From a checkpoint of a small audio captioner.
Model: 7.34M parameters, log mel input, encoder arch caformer, encoder norm layernorm, encoder activation silu, encoder patch size [4, 4], encoder depths [3, 6, 3], encoder widths [64, 128, 256], decoder layers 12, decoder norm layernorm.
Training: adamw at rate 0.00091, 5000 steps.
Data: trained on synthesised imitations of 52 everyday sounds, one a clip, 39062 training examples.
Rows from block 9 of the audio encoder, named by matrix and row number. Each number is 128 + 24 x the weight over its row's rms, rounded and kept within 0 to 255. All counts start at 0. Numbers have three digits each. After the name is the row's rms in percent of the matrix's.
# fc2: MLP down (encoder.blocks.9.mlp.fc2.weight, 256x1024), inputs 0-42
fc2.0 106:084076084107122146152099120103103091078131099134141100110113130137126162134159108180121095135170129124162156118153159076120178123
fc2.1 104:147122133130199131157162090120141131129102151093154100134111123169128084142132126150121085140141137105166174138151096162149119083
fc2.2 095:150156121163102153114122102126124131102165096168124137111113147164105137162106191140132117131141128140156122103103120104142117098
fc2.3 098:112145112122110130108129140131112160139099142155160150133130126115103107144100133148072151130147141174121128102152078111117099170
fc2.4 093:066137164093119162115169111147135119122133136144144125136097114155128145139111124094138082119139125138147154049074127127098164134
fc2.5 098:078142127111102144135143122146159139186076049132125160154078130136126087192135178126156122119131109121141120149115132163144127166
fc2.6 096:126144135115111137094114117130159146112144166122129101137087147129245155129151134170141112167126132167152147104124119107128131109
fc2.7 105:156107169127148133080093109130137126133134140087135125117141103152133088117140100133155153136118154126145151125122137133143140120
fc2.8 099:139108163190078154131149093151138124172160123108125133149135130143124123172126077142151152112104163132128152099149156164120134120
fc2.9 107:160164143143137121114130094129118121141163118161132144128105100132160131084151154135180102160155151128144126103131086102152130120
fc2.10 105:136131171132067166122108117172141117129134098138123105134146129129141125158167111129147124129099128140103163110106184131109153128
fc2.11 095:122106092123143128110081109082182126150142114119173121101129150134137088122124118122112130112123134153119114126133112136075166116
fc2.12 094:160155118153136121102088146139117136140153120120092060140141092132130112138101129171131115139147099155109116140135130088114135142
fc2.13 095:147152136124103146147139180156134169105128121084150141126181139153079164170115161145070111115089133136167139094093124136114152122
fc2.14 098:176158131134126105160173139131151115133151136080103083113149103102076122097137141120110161154080094094074093141107084144118167142
fc2.15 097:112133153144138072164149116136105162125115111137144130101120149140135120105153168125103145168117127150098151144121158144131119101
fc2.16 109:140118145146193165140133093184154125133147123143108113107150139144121155130121122126120127148077151129115125114121126150124153066
fc2.17 103:144102135099122145186127127115156124149113136129155155112104147119134135161177124119161103156151102140121157113151166121145109199
fc2.18 104:114142108087144112135098114124121158081132146134184079157153103128116152161080125157119118121145148114128142064113087108123129162
fc2.19 103:171129135115140139132133080149157126133093191133193126109108107146131142154128129134086100118117109127106176071090158128105115127
fc2.20 106:160132141127133170108118121144166102179118149124107126129167094123136150157122088128147120141080121151108133150119095165127109117
fc2.21 095:105110149144120143103108147095104088154120152113121178150148124140113104137095081104126098096084129129131134187117104152109116141
fc2.22 099:152140141111142131142137114079133120095153123080080120120100196147150119109119163118139157156123164152159104119107096125108156105
fc2.23 097:117115114148147105114162105134167137185145112137144122119164133108155116138119130135118136114103141095141114121107143139125142132
fc2.24 102:126119143159163117129120121138128091130139093136089112104115117154133173123106074143116105125107130118141123141128101148140129101
fc2.25 105:102097110136083140154151156142115137177146085102162116095117122134118117107168113141156111140134168121163180134139151133089145109
fc2.26 100:095127128113125139123112183119096084159139160147084142162139137114100137157104117127116113123106147103130137109120127111118109107
fc2.27 098:139073124122126130120122106149143115111087128136128121144106118114122150096107118108123185115123106097134159142112169181152161104
fc2.28 095:132138087118115118115136113149128119203169168122105109125142163156118134184136127137131137120136089124132164090153130098127157172
fc2.29 097:172143140122139177083155149125099142143114097174142102124129087140114112121144142159142119150085103159099130074080137152153166115
fc2.30 094:102143130133095123150127124133072097180138177128122138094150125118110131155088103095056175151093143110144141116117111156103091113
fc2.31 099:119147111165132155172138119088139133078120163080120112166096147149140136132113153126157140105140144114084113119116147142156127158
fc2.32 100:122146087107076155122146129137157111099165094116130145114152131126149146139150131147163110137133101111153105113110159085140134107
fc2.33 102:126160097132122089137160146150146142106147097135119144135154172133102114133115128102128157126087113111140146125129167137096073129
fc2.34 101:145107126101107135071122086132165137130165116145087100123111122182058105118108087085123114126150139142130123114129118085106112151
fc2.35 106:106136146132167124111139106094122172094112151160141140127129088151108139109074091119133104131114161123116101097111159132092117150
fc2.36 110:080131087100132110131134156152132136110121161166102084123116098126141148146152117157180122137137107154117134134163142126132087097
fc2.37 090:162103115203091152161109108119108118125129109093112150132139143139173100132153103139136124086105163126124145127170165170071142108
fc2.38 109:105128127109085116169101099130142089140109164132128117108141156126117138154095166130116186132150098131127087137122106130139131155
fc2.39 094:119141128142202132115094133118125105133116090149130129156100147133177113135139120066104115126082116156124109104133180125127115103
fc2.40 105:113118137136141127125146112147177161141135152173142110095125115084140102089110132142116123115108109079131142097130109104131120127
fc2.41 094:112103144114166163168142123138097175126139105079103107131125144169145077124105198109109104127108111094123122168099142114120161120
fc2.42 094:129123123142182117174115161126137175101124138147122127170120180117135113081139105169149147121169156112113133119153146164135107143
fc2.43 099:110100121095101128124083091128143145104165124129128170153110101088085089139167150130100119109129118138104158135131125113153114138
fc2.44 096:083064168125116135131083156114091103121113146108135090156088117125152134148122117164075093121140129134141105147109149125129103124
fc2.45 094:113145103119124092130114152128119132120162134132146136175140120119124155139139135161099165165155120107119134121135158098137107135
fc2.46 094:171111110112093112141189094096132076145131107159097118151140151118131158084067125107156111090123173102141122133151171108135112140
fc2.47 103:152098100145134148129176135139136097123138134122137185096130148115123113123099157134132104139163110109082086166157126136198107138
fc2.48 103:120123118133140143128143116147163133085155111089114103129135142122152102149154106137153130129105161147139103103160152140080114139
fc2.49 101:153151134110143164134092184097137143155145129083140139108091161135107126147163173129168150165088073134160141121123108169121170151
fc2.50 104:123132119152144139125138090162183100188078117134124127137107092144127130150160123125094119118106158084130137132101128102153105161
fc2.51 097:125145114132125129137123112114101157137114084128131112124161130136121123151130147133127199113134098102128115161119140106102096154
fc2.52 098:106149133137147111152113113144168090119108124136074116110140131147080131104062081126142113119133105113135131134123077096114165136
fc2.53 112:117145124111105148163121134107086166040119111151120089076152098121100130154158139169139159144129060155147133115109127154113099151
fc2.54 098:171115175128101126135184177166117109194155137121113144127088110158106139085099100190107129102149116089133130126127156153113122155
fc2.55 101:118119100111112111155114134189128130148107139114125142137130140134121097124132141114093146110132149126132123123131159160101105141
fc2.56 102:113126149125186119149111172129172125137123145184119136173125135112156142168141109139102108099118091143126100142090151161121112123
fc2.57 093:134148135110097130121142138076132145155177156106138162122167151090121139158145159137101120121181133108118142141138095132119094096
fc2.58 101:152138084174130088164143117134080133150145148153111133127126121107089109116138126162109121139156147125142094128157118108105136142
fc2.59 103:171122154127098130092134159115151100147116132162144152135118153130153141069092156151154145125095097133149093151159089121172129144
fc2.60 094:139138150141100083129172127109119143095150097125131125132106133105085129124111102090149119142125119097086073129127172141164124103
fc2.61 107:079143155141165129151119123142116140117121098137141107166126132176155146103151166132132156136111118176187107149115161134095177119
fc2.62 096:121159121138105108089075143129106117166132110119100123171141136166138148140129111147151173116110149137117106150107128123130103184
fc2.63 106:143085116135091105110128169096105114126114116107123130130143125169167138122143098108139105132130150120108130166152129146131133164
fc2.64 104:146183121128141149139097119137115132108078148128114066134120141169138140168097109144114078167111132128123152102130115155127100086
fc2.65 100:136126182139110163131087128120131144132149104155117109098144144162118095105089162083131148127096123128142100149177099133133147101
fc2.66 095:115153123124123106132163143114153124098148087145114080065151120131137113135134131094109177127094115146141151111104150150143114136
fc2.67 096:115085128152156120117120124152114147180140086134147155162107107127100091155118130104129194085106118144155148136155164114116122078
fc2.68 100:155132085189119132093177134124141161116164173129134202124122158099144093133112166166143173121128133152098115165165144172158098143
fc2.69 095:120131109131143115125121154146116140100144104137150154122152158108141131167135117139114158110161138153135116130102129111145090129
fc2.70 094:117167143167121126138154149175148107148142141144131160121114139101155158137188138117107106181171121148086134104136089130140116143
fc2.71 104:125107137138123150106118185143076122119124140148089119136144120106088146113122122106159128077143121166127092155166144175129127119
fc2.72 101:114166151119190116122080091152079162102110154142103101111150126120124108140163112105072100119121116106121143156112105144076121112
fc2.73 102:124094123160132181160142156142116173107134155134136145119124129127115089146117162095113107197170165173098151133102121138076092158
fc2.74 100:129146102095131130132152160138111117072163117135120080089143119100063177111148084095139117109136154159094107148124114103112104128
fc2.75 097:116116142128131153178102105100128127124137169104136128097131130131159078134152134149119095125106130172085156108121118159109176087
fc2.76 097:134182142107103092105108130120107148152143132135141091124153103137110167130150124104099126142119133154152125105149152128136130140
fc2.77 101:109153124119142124141126148106096153127111113136128133114118121139134120182111184176122158170151080119136145121169139126099123137
fc2.78 106:112111129122124147095142088101098158150089135132100073131103126118126148131139092155166120146164140155133136112136091098155123143
fc2.79 095:135122127126081141124160172157098147123153107095118102133130093114141138112138150115132144139140126157118127098131148129132089102
fc2.80 094:100139102145111121122112151111098146106118125143153141129133162122147131109122094130153149137128124083128087148118101139129109138
fc2.81 104:125132156125099129130163108100131140107138129117171109115121138120125115096132129116101152098149115144079085141144157156143119142
fc2.82 101:162117145129124166141184151103081125137146109139146187147095154131109143105145126138132152162109132105114134154137151156127129107
fc2.83 101:115131118108070120142123124106085126111129151148160121137154124145128126134173142145118126104154168152113139147109153095162118148
fc2.84 095:119139115105151153115167111117150143137100137123133123123116190115123135147119128082119125136091111121110128164140155131136148122
fc2.85 110:133177104114112117117126095097152139109131168136094108131158141116128095111098098087146191080091159080101123108107106120163099095
fc2.86 096:082132145125113152123141116126134109110091121153110148111135152154129139145183112134090115091133119138078131070120163136085138110
fc2.87 099:156107152121145121156119162116108156056131170134163107154146152130140116109091099137135088119124129145142160072130135169104136051
fc2.88 096:133126147127118131065146175103127172101146126113179081156148140095106122156151136157123172110148129121136135128096165128113125145
fc2.89 103:161138156092139105135115149130150139157142074133123172146112116135134126129128138106135159119100168091133094116125132145105147124
fc2.90 101:166148137133125122163124170113168128082130127110155139146096130125148114138135145153149096131153135105151111133142144130114104177
fc2.91 101:137169164157177129198110165132168136106134141083137128095134142147152074099115150121119175129079105115133119106122148164118107129
fc2.92 094:130084125112132154146095184087100126106089133120136159107136109109126143113105136160115089138147119125102147128146129105079135127
fc2.93 102:130137139113213089171141137142160168171105139095123099114153176138155120104147147123110134111120072142082113165136138152084094096
fc2.94 101:109080104155120112090108086127101130122154148149087123139190114120107146112111109166150112155100128167150124161148102099176139129
fc2.95 100:082143158171163153162099105131146126148173148150112142107101108112112109124121114137112125112117100143122150121151126101096149082
fc2.96 104:174123158140169099088124119119130070079164166130121130096117161120134129139098148105159109106116150102116126127117124141199169143
fc2.97 097:090090099134122082106111089138091131144095106157153101102095121119118131116151116103087115126125129108135137135125139118155119138
fc2.98 108:070129149087073122109161138113132107186097102080159100094137105136056168163133092110131170145129111173123133142124157083122117166
fc2.99 097:122184121144122129110105169151134106124133125191115121173090156147138117119078133144165119104097161106143068117127102135097134125
fc2.100 100:094169149159097132109113111111142063189153102116131123114111097133153121144110127115118109153129158087114110174128141152147111151
fc2.101 093:106136146117140156175134096109154164144121107118131113117097142111148126127139142154146092176151096115176142130109129084165160131
fc2.102 104:130192150090107105149103165113092130120125108074134162137125150147136117131133128148104109153189074137092156169134138126115119126
fc2.103 108:107097119177116106124150101175129128159099131141105091104102144152118133137132113143128103128112128100125142095140118098154154150
fc2.104 101:126101119120091129136142127122137128123135129093132170132158130118186150094146104123100114166140158141127144129158129128076147164
fc2.105 095:132146117125112120146127155092110159085118158135142142111181138124091137095124143146077128068136155172142102125152121133113042126
fc2.106 094:135157115123152103111140136081155079129148112115156164150141128159127108157077105137147102168190138157120136112112087144142148128
fc2.107 098:077112136154125111137092053131098098160164120142094109109142113136093117151150070108104119126107087110122134122129127119128155080
fc2.108 100:111157111104146123115129163122101093154120098120182164156122170140123118150158197161152170118160134114134120171139119138139126150
fc2.109 111:125125081063134126133102121111106155152145106139123104148136105143139140128140138121151123140164099154128130145126163148138145119
fc2.110 097:125076152150127127124089095140153140132120094102148112127135117135118165134141084148170101091146152164114116164128123167122130116
fc2.111 096:141108100112159119096161148098110163104095082132162138114101129153143094122093168106130145094146128113101135111164123129157143124
fc2.112 096:115103101112127122097187138108146123113133143101153101093110137092114097136092157136121166109153128136154137148114134145164133137
fc2.113 110:090111134118113089127161111132129131102113123129112087119169089101089140095128109145118110117127125134136146143139138121111116103
fc2.114 113:150149090157153110140147125152114083137128148166137125153108120154112120124119152171132129142145138139138103124169118122131140156
fc2.115 091:162145147136153109145114115171097149125111110139117127122165125124113129123143150136096162112163130107137123140141104152137127122
fc2.116 105:127147132116140135136114131156125122118154139135041119135132138110079182124080107070107094118052102126113135093114093117137172064
fc2.117 091:175154122164137135123131071143152189116134147144121118145130116155126094127131143121120151138129123111099160121091129163098113070
fc2.118 095:103135118134184156090076131112127144105148120133106139132141096142157148123085135101161123131120155121109151118146145146110110139
fc2.119 103:146146121107149146152121135142178138164097119096139116149137111141114100132151143100125152097107143089120117146125165180109105135
fc2.120 097:077090152124124116161137123147076121122138111131134098145118109118147114174178066151142110094134163131103135116106099110094133151
fc2.121 098:151117159151160142149160148119128118118108112117121126097094131109103106104136137128080131138085087091114084116135190127112121141
fc2.122 093:095104127156127138122135120118105123128081128160148097154111121149171145162128184091110066135151143138180142135144101076124108129
fc2.123 110:134113124130074114169144152115163129125137134111151126100136148161153132152145148122138166129149093157144116071129141141097151165
fc2.124 092:093137106117127111161135136133158139146144131145115121132100142134073131140115086142116095148142093064148085126135155121129126139
fc2.125 097:122175128146117128156176132124144131145101129073141122126117122160140106123141144139162158144204127102106112111130114136168119170
fc2.126 100:143115194153130127111136099158159121112159140136100149121133141129117091167128116133156147094084130161185113125098147124125130113
fc2.127 100:184159128100142131116150165148150165110142122130115110138121154178126146148101123151126103130120105158154138106131157147116117109
fc2.128 098:119148152135122120112103147143131138149153091132154118127138155106097149133116105138133128141074097168127140167079154094089142095
fc2.129 100:154058095110090125149112102144173157129136099146129171137140122122131119171141133117192160099133146171144121103126133176136102183
fc2.130 097:126118131130125073149124110096134123146122195147124092114100134133079146102117090121042151113128122141120191142142123126148134118
fc2.131 097:129157160125154089097151139120126129102127165118072131153137115127131134133105121096151135127088136139155130141094091104102126124
fc2.132 098:109172118148194123108132127174116136098158145099125141117121149149171112114140128170147112192118140129093123126146085118133151117
fc2.133 109:125208148098127112079141119162092100112167116114127146107163145145119151155132142111157132136133100108134160129110119138176148128
fc2.134 097:154133125143104090130121117113124102112184095113079105126143141125103144122146116143084165127112124144108141126160133152173083109
fc2.135 104:180147110115165152156140102140114142120132165144109113121144081161116135129150080135123135084120096140111120155125128111152124148
fc2.136 100:087107107122129095107149120110120135139160143153088098115126110101120121099067121117146095131121089093104119113144081134153124159
fc2.137 103:148160100140152137146128153131118123100130154133144109112104146113108157121086138135169114126169111136099104109123121140156108129
fc2.138 094:156141158129126121115188153126110106147107121107133151174104112081122104125118130181124142145106113117094143089107111101160114101
fc2.139 093:092105076140092156153118148164140102164124117141162138154133130099162113133106168162175094169093115108167114122124156150108135121
fc2.140 094:123081137087168125124099133078104136121127128114148117096144132135141119155117161121180120155113137129138122155097118105138111102
fc2.141 099:108122109100140128180112159088155107133087092089126129104092134115115134143145183148106093170154112141096113170095137141120139141
fc2.142 098:112115107139094168102118145072132117120126142102104152113153127132153115129079090117136099157118142131091115162171113160153185138
fc2.143 109:099109113186120132136147165119109130111141102107144109135119090132132129146159197117169111131105127089110144121124151124104106107
fc2.144 101:123184160132167140111109136177089155171120141110151134140163126114110095080102136159128164134128139114140128159135122123124128085
fc2.145 101:165089121102169136124155160133084135118136095131152146151135129132104129164115149119126098105144106094115112123123158102096135139
fc2.146 094:101108127105168106132144084100135100142127168131126156136126100123091145131119158110134116068102128103143120065154097113126115141
fc2.147 107:080149096141136126093132148154113091114115157179125139178148100141092155099072087113129106060123156102134088153140115148121115092
fc2.148 104:128147115139130160105153141118117142139125147125156089083101121116107103160181148147165149156142161169153160099104132135134137194
fc2.149 096:093092163139092118123139140140093140125115112121144141155119143107133119120114112126114152129124160086097080125124133105125137127
fc2.150 109:091137130133116140127110148140157143131094109097111137146167141157132124110143163109157112117119121130107125093115131156140112135
fc2.151 096:125129121154143094083103110161102154083150117128128130106143095153117099143157122145147103157154143116102132139154105149156098100
fc2.152 107:104112137113108119136160084140131196122139142121139155116155174156167107102125156111152141120150098164147120135148107082155130132
fc2.153 099:110085166146124106182120126157126148151124123092108156157080087118126097131118126142112165129117117116120084123141156160110143145
fc2.154 107:131115147136151116109123116158161141178085119176148122134082114128076114127099147162117120112111113105102102165126155133150125120
fc2.155 107:159143140112114117167123171105129132078119138074149147129168094134149109076135160147179209129155106145128095119127129148086082130
fc2.156 097:134113170097126081136150088124117100140145129134099113141177119180107144137110131108094140146114130113101145120163100171151109129
fc2.157 097:140155148131160150147110146125114133118130137107145075091124164115115116128102102147141131087142111148114105164122151167121123082
fc2.158 102:100155136135138122125159122173143187108124140144164116100116163161144150140146129163137137131178137099139103117147163085146103111
fc2.159 096:114159113114116154147117132130133145077091186108136086116141104116128137215164137106119104106136120118144119145093104104140124162
fc2.160 099:100145145142107120118117121101111110110161104098129110081095136143135123148147151125108097119137097173106138122159163075091141150
fc2.161 092:107152172075140120122102129111107142085132145141106096135158139137141161116134157104081156115101161105121138135103168134115156098
fc2.162 099:090137132157131146093107137104129151139095123127136120145144135135137164137139095200092096124123156141149137123140142114141156085
fc2.163 102:143142135116111132115132099125155152114131086155109143164143160135169154110139146176127101125132134117151161115167131113142107111
fc2.164 098:122149138124135111161133130139132139121110088111146143103127129132085127159079137111110145157122133123109136113116128142150170069
fc2.165 097:126114074115133122134114167107144124168136145094148133131112108127069155072124124141119160118153100109123113154176136135150095126
fc2.166 099:136106153127129137136142088125150115113137115071098083125099196081135109121188097140112132134137136125134148094112131119126133136
fc2.167 099:112130111141089136128128120142147128143113170131126114112154137124132128165129118108135097132127095140097134125128148168101118107
fc2.168 095:108133127142148125128127169126131139104146128099142124145090136103122115118139175138161137107152116102169155125117170181121148098
fc2.169 100:174150116152111113113171137152148151165144104109149150154101144107128115098107208143152124155127124089137138114125076088149142147
fc2.170 107:137142152065111164115135122134098126105170115116103122122086128142119146098128120135127143098107096062130133113142135141124157113
fc2.171 101:099138139097128116114102096088156111113126105131103100092109122093096117121106126098145109134127135155155122121138134115120150116
fc2.172 105:113121166135142146112130107145131145205107072140108108153124134129159110131165101136147148112138150107144138142117121094109145120
fc2.173 104:075100124075128098109108083187111132146093104139127043117099158136128123160154126118115112151172112106128159102140156140156120128
fc2.174 099:140166139112123107176116148118136132084128139097129094131131127165159145153131075141090120117110127130127097138093152149081155151
fc2.175 097:130074160111142091149107113106105129102127143111125094111124092131160155156155088161155153092114138128141142114124157137152155177
fc2.176 097:102121118148084113107117114128126086151113144173120186148097154101135144116102155137111144121164123122116130151093154141079110124
fc2.177 107:132127146134127078134156137112163184076122097148132094103153121087142103121135148119114173105139135109171157075163136172137130124
fc2.178 104:114127129082192101156093085150124144187147128137134096135097133160087140129136128121148134127136134106148153116105157115152152134
fc2.179 103:116097118151127104120105123121118109154119161094117105148113160107110090142121160145104158130099123128085119138144153127149102113
fc2.180 097:112101151117112134170140085102130124095089153168149152158080136142191110156134095165137132152157129130135081099128113145134145129
fc2.181 101:133095126113112185127099128124087115127157102116127129134102123086146129104111124165092111154124102129096142127174111110130122134
fc2.182 094:144166116153174141118080115131163136132142141117110120103134104139156071139091107135139107127122152100107115139139116111117145129
fc2.183 096:141094149144135135175113149156120080089098093127125121125144121151132122140088146113136115160134186121129081108130109134130130079
fc2.184 096:100121110128149142154110130104098130117129123162142133148121094135183113114110113135140110131132164094115142167097134123113100149
fc2.185 105:106098113154131119135145119122113156108128142126148171093132128148150158144169134155132127136165070150118133099137132116118121131
fc2.186 104:118119122132163109136123153132130112092097147137153161158119116117140155127139147123187139139124120133133083135131149143077139128
fc2.187 100:146131142096114101160153100139147133129134108076132140120108146107151130080142148130129126132128128099103126119142112106138133134
fc2.188 096:115156136124131148149117158111138148177091135130154195131187146137122107139133144090118138133150082158180147127130130144146109084
fc2.189 100:141172117129143142121085116136080111071138166160074111152095118109119158103140147112156135101133133120109104141111085117135081111
fc2.190 107:125121169103100147131134126123169091157141181144086126143146112131098116096119152101078170151112116133161109142081113175146130129
fc2.191 100:146125117154131116189133130131111139079130171147131140137111147145155156107111093145161051112145148162087088104150084133149100121
fc2.192 097:088134077131162094111058128186134125135150130122116073139139129095125132107134104123160107101119120109184132112105068131093142151
fc2.193 099:143153121129129162148101146119115129107127112127115105148136131130138151164149135133130107137132170134137095140105139097120133156
fc2.194 094:161150119111102103195120126108142150155077107081138097107107108135117146121159103124100157105130115121140131097116125124101095092
fc2.195 101:130156119139150090090115120094122128115087088128121119127110092126136150122101178134126124103109167094138128126141117127134115113
fc2.196 105:127134116093152132106093213125072117123115106137134100096133120105170138108135144121164134150143132099129130139145115104108139145
fc2.197 091:099160145161131119109142139130161120076126142135114150099150120086066147155102146131168115125096101169120125128116134090145128083
fc2.198 097:111119118152111165149106137132056156091102150116123129158084132154133140157115186137149148135147134142156148109128132124148129150
fc2.199 107:138105115176136109117134101129146123122136119183117111143097155149131110132139114122146129143154128117179117124126134097104164138
fc2.200 097:101119143159128147146093138136102181130110125160096135166157093136097149119127111161140117129128144153122112128164126120147142087
fc2.201 106:091099136137069123099082126131088105120118131142156105143147104132132107123194155155130095157165119133130143135102102103135135140
fc2.202 094:153136121123078146093145151115122142140146145105164116127126131093143155104133128086138149142180134140139101123156156105136064140
fc2.203 093:165082079104095140145122118155128138134136096132113079050085122129147107111109102153191137121152160108068072097123181148153141108
fc2.204 105:156106139102096149089099123174120134130152147145140151183114135148095131128160110145108108159150129134132154140119119091137133119
fc2.205 092:135107142135152138131094112109112113117117109138102121142125128139149135110138095153129138120108131127094092098117076162102124075
fc2.206 094:157130098119131114130134119145155148111150158110139117135144150086131101096127135114121117157131134090158130122164120153111095103
fc2.207 102:098109131171138115119119115141124122112125148106116092103103094121144149147096109111091133126145116119134112141118129137116163135
fc2.208 099:108159168115123166141119122144143116156151142108131146153094160146131114094116139098111077121109117122082158102107129108147169081
fc2.209 109:125094125160078159123128104128129122155147150145123110162096123145109175128148095148095121123124128124153157167128121117119118118
fc2.210 100:091138106124128115170137110143171106138115134104099131115119157125095080096140100100099103097117158139126121154148140123122111117
fc2.211 103:157170080104102124123121105158118137148112128134155122179173109139093164137119103132160105144121137112137145146123122118128118142
fc2.212 103:136118132153116103142165149171113152164127140151134121143103127071091111111148139141134141117121114138112115136133103139133106094
fc2.213 097:113118143125136114149107155126124100135144101098132081092137165123148147133168092133126125159126094159148065099071168114109111093
fc2.214 100:105088111134130109111150121125106103141136113099130077153136116113117133155131131134174182139116141153121127133105125115132139091
fc2.215 098:130147139124107144151103130168117184164131097132174128141123129131105110135144132155136106159150117164135159140134168116133121124
fc2.216 101:119104096123103123106152117117162087170128139120126123156067110089135121148122146108151143113147116099142129115101139120157102136
fc2.217 093:146098123105079133133117118107112112125145115131125111138123094082161127201168115135137109127189079149097132112123141146099143142
fc2.218 096:109117127177123143135117147110153077122143130086078092104110140109150129077152129073090104102128130146145124120130108116116137121
fc2.219 108:159120100088140142141140112111124112063129134124138154082122121133144126122071180138158157151162146140123135100134095143147126100
fc2.220 104:117167159142143110142093146149115143127093116108132123151141113110099091161127143091103145178149110124137164127143119125120123212
fc2.221 105:114097132119159112136113104138116116136090114138119125133171102109135120132105084134126081135130130093117115139131138122129116133
fc2.222 094:136151109133106086120116177152125131108139150157101134110115087133099107152119125119111114148141119104127127109114165100113114118
fc2.223 099:120138150092102138142149120183173089167126080127145164146145139086134109123108108089132104117097095085140134134112149143150103120
fc2.224 096:163148157143109116135135073156154135149185105117143173119140155146119140153104133155135145142132119126147159140139095131150119164
fc2.225 100:049121120128115104133126183113086141106127137170147101143118086109159124100141128149147145137147110129101113102105104110127082114
fc2.226 103:108124174110113138111126123160110126145147128116090086150122139123096145119142098113147124134134140144139134154123137120106168119
fc2.227 095:133129138125133145113160123149124176153108112137128098142115115109142152123147106144100149115141169125134156139108131095092133144
fc2.228 101:139087099126102141110072133143152093169139157133083091149098135125140126124147098173076100128133139162106128154145137173108133112
fc2.229 099:068144138067156143113103155089172134131123118113090141138109158149149146147132146154122104125121082105163115208149136113100123129
fc2.230 097:093133116120127126133147095157106162149128107134144062153126097121127129157138122158146113151151078139102139137098125108143139125
fc2.231 103:109126119162137118099127110143086130116146123195142129132100123109137164169177096140075069151131111133155171087109138096141124120
fc2.232 099:122152123147170126170163150116160150065145136096113123137123104167118133082082126149094156109123146136088128140148146125122095140
fc2.233 100:117133149135107127132105158102080102135124127177140085115091104116145146121135111122124117127177163156136107147093110095131163150
fc2.234 092:131090123166158175088098060143117091109102160115078147133121072098129130154099140091147136134120160138159138170133143138134201126
fc2.235 101:118185118161151086066106091141126110131127163146134158179075092133118148111104106135126113140135186131089128107117155091190131113
fc2.236 106:073154127110123122142114154145131132115107122113115160096145104123130104144107175137166161120128092109120158133100139126112151102
fc2.237 094:135126124156151151129115117141103108142153165113109152179110127116117081138196168148176106126134118098137088119122103159142120089
fc2.238 098:110176169152106153116102147107108170086150140105125120138110110141139095153118132110140153132135147117129114118140137136170133154
fc2.239 104:118164146107099144089126173092125167137118145125124124137118142146139110105071167137176102146095115087130141140135099140126119139
fc2.240 098:176158161132119137109126114110166147143109158132130113134161132101098157163137140135110144154111138115169104087129109149155140084
fc2.241 102:168071126168095168109151123101144098147153129109143133148147147139163137132123099137124117111133156134135137105157140137138091138
fc2.242 104:137123100171169107102120127139120126186130141127120161147114120117119083110083139117150126115110162115112088149102120182115111177
fc2.243 104:118088126144134090118069166116119139130141069107151106132145119123176155119120163115129140162139127096134156110149136102117110137
fc2.244 109:121130099117100131158114142168133109125142185127130153139133130137150140134104121121122127094169107137140108136126104115182122144
fc2.245 100:180107117176132162145142105120132118110140121102112163120118116101122131091111137138125107115094101179127102164109089143130108151
fc2.246 108:116086117132111113114175122158087133119134156147172127119114134103141134102153092154139118157123127134154100056107114137111117146
fc2.247 094:134107094125084119152176143104102139119124168150099153120097139158121125128146118116146129076152122145162138155146173146144123133
fc2.248 106:121164122154110120099165140134141147178122135075175142109105152105136147112169174121118086199186149162130138124123160121105140128
fc2.249 099:134108111117141120087134124126098071106130114121108141101144110083117135110127110121147091103113136148090117141130143128157139112
fc2.250 101:160101114168109112139120112118138154122133119123147147149126159166153158144193087157205124109127153120112137093178121138141157138
fc2.251 099:095147144103106133101129111119103159128119158124151100139148109128062124128089151064139108121129158121127097125141068132151143126
fc2.252 097:151142104157171138147100132156145100141166122076118125128130103121128095077091140105167121150095142123119126091127106083119138078
fc2.253 097:147140153098139126108106110124125122128098139137146151126147142148162124103122163138097146152092156137140131122139081157110119140
fc2.254 101:141136120108076132124178100119155104111140140144096107139146141137100117134109132117121187129090135125106097144162146129136108097
fc2.255 096:120181126131121122145122086147125118151171117121152143104118155152184141107150116146162076142159138108172136099109111108096126151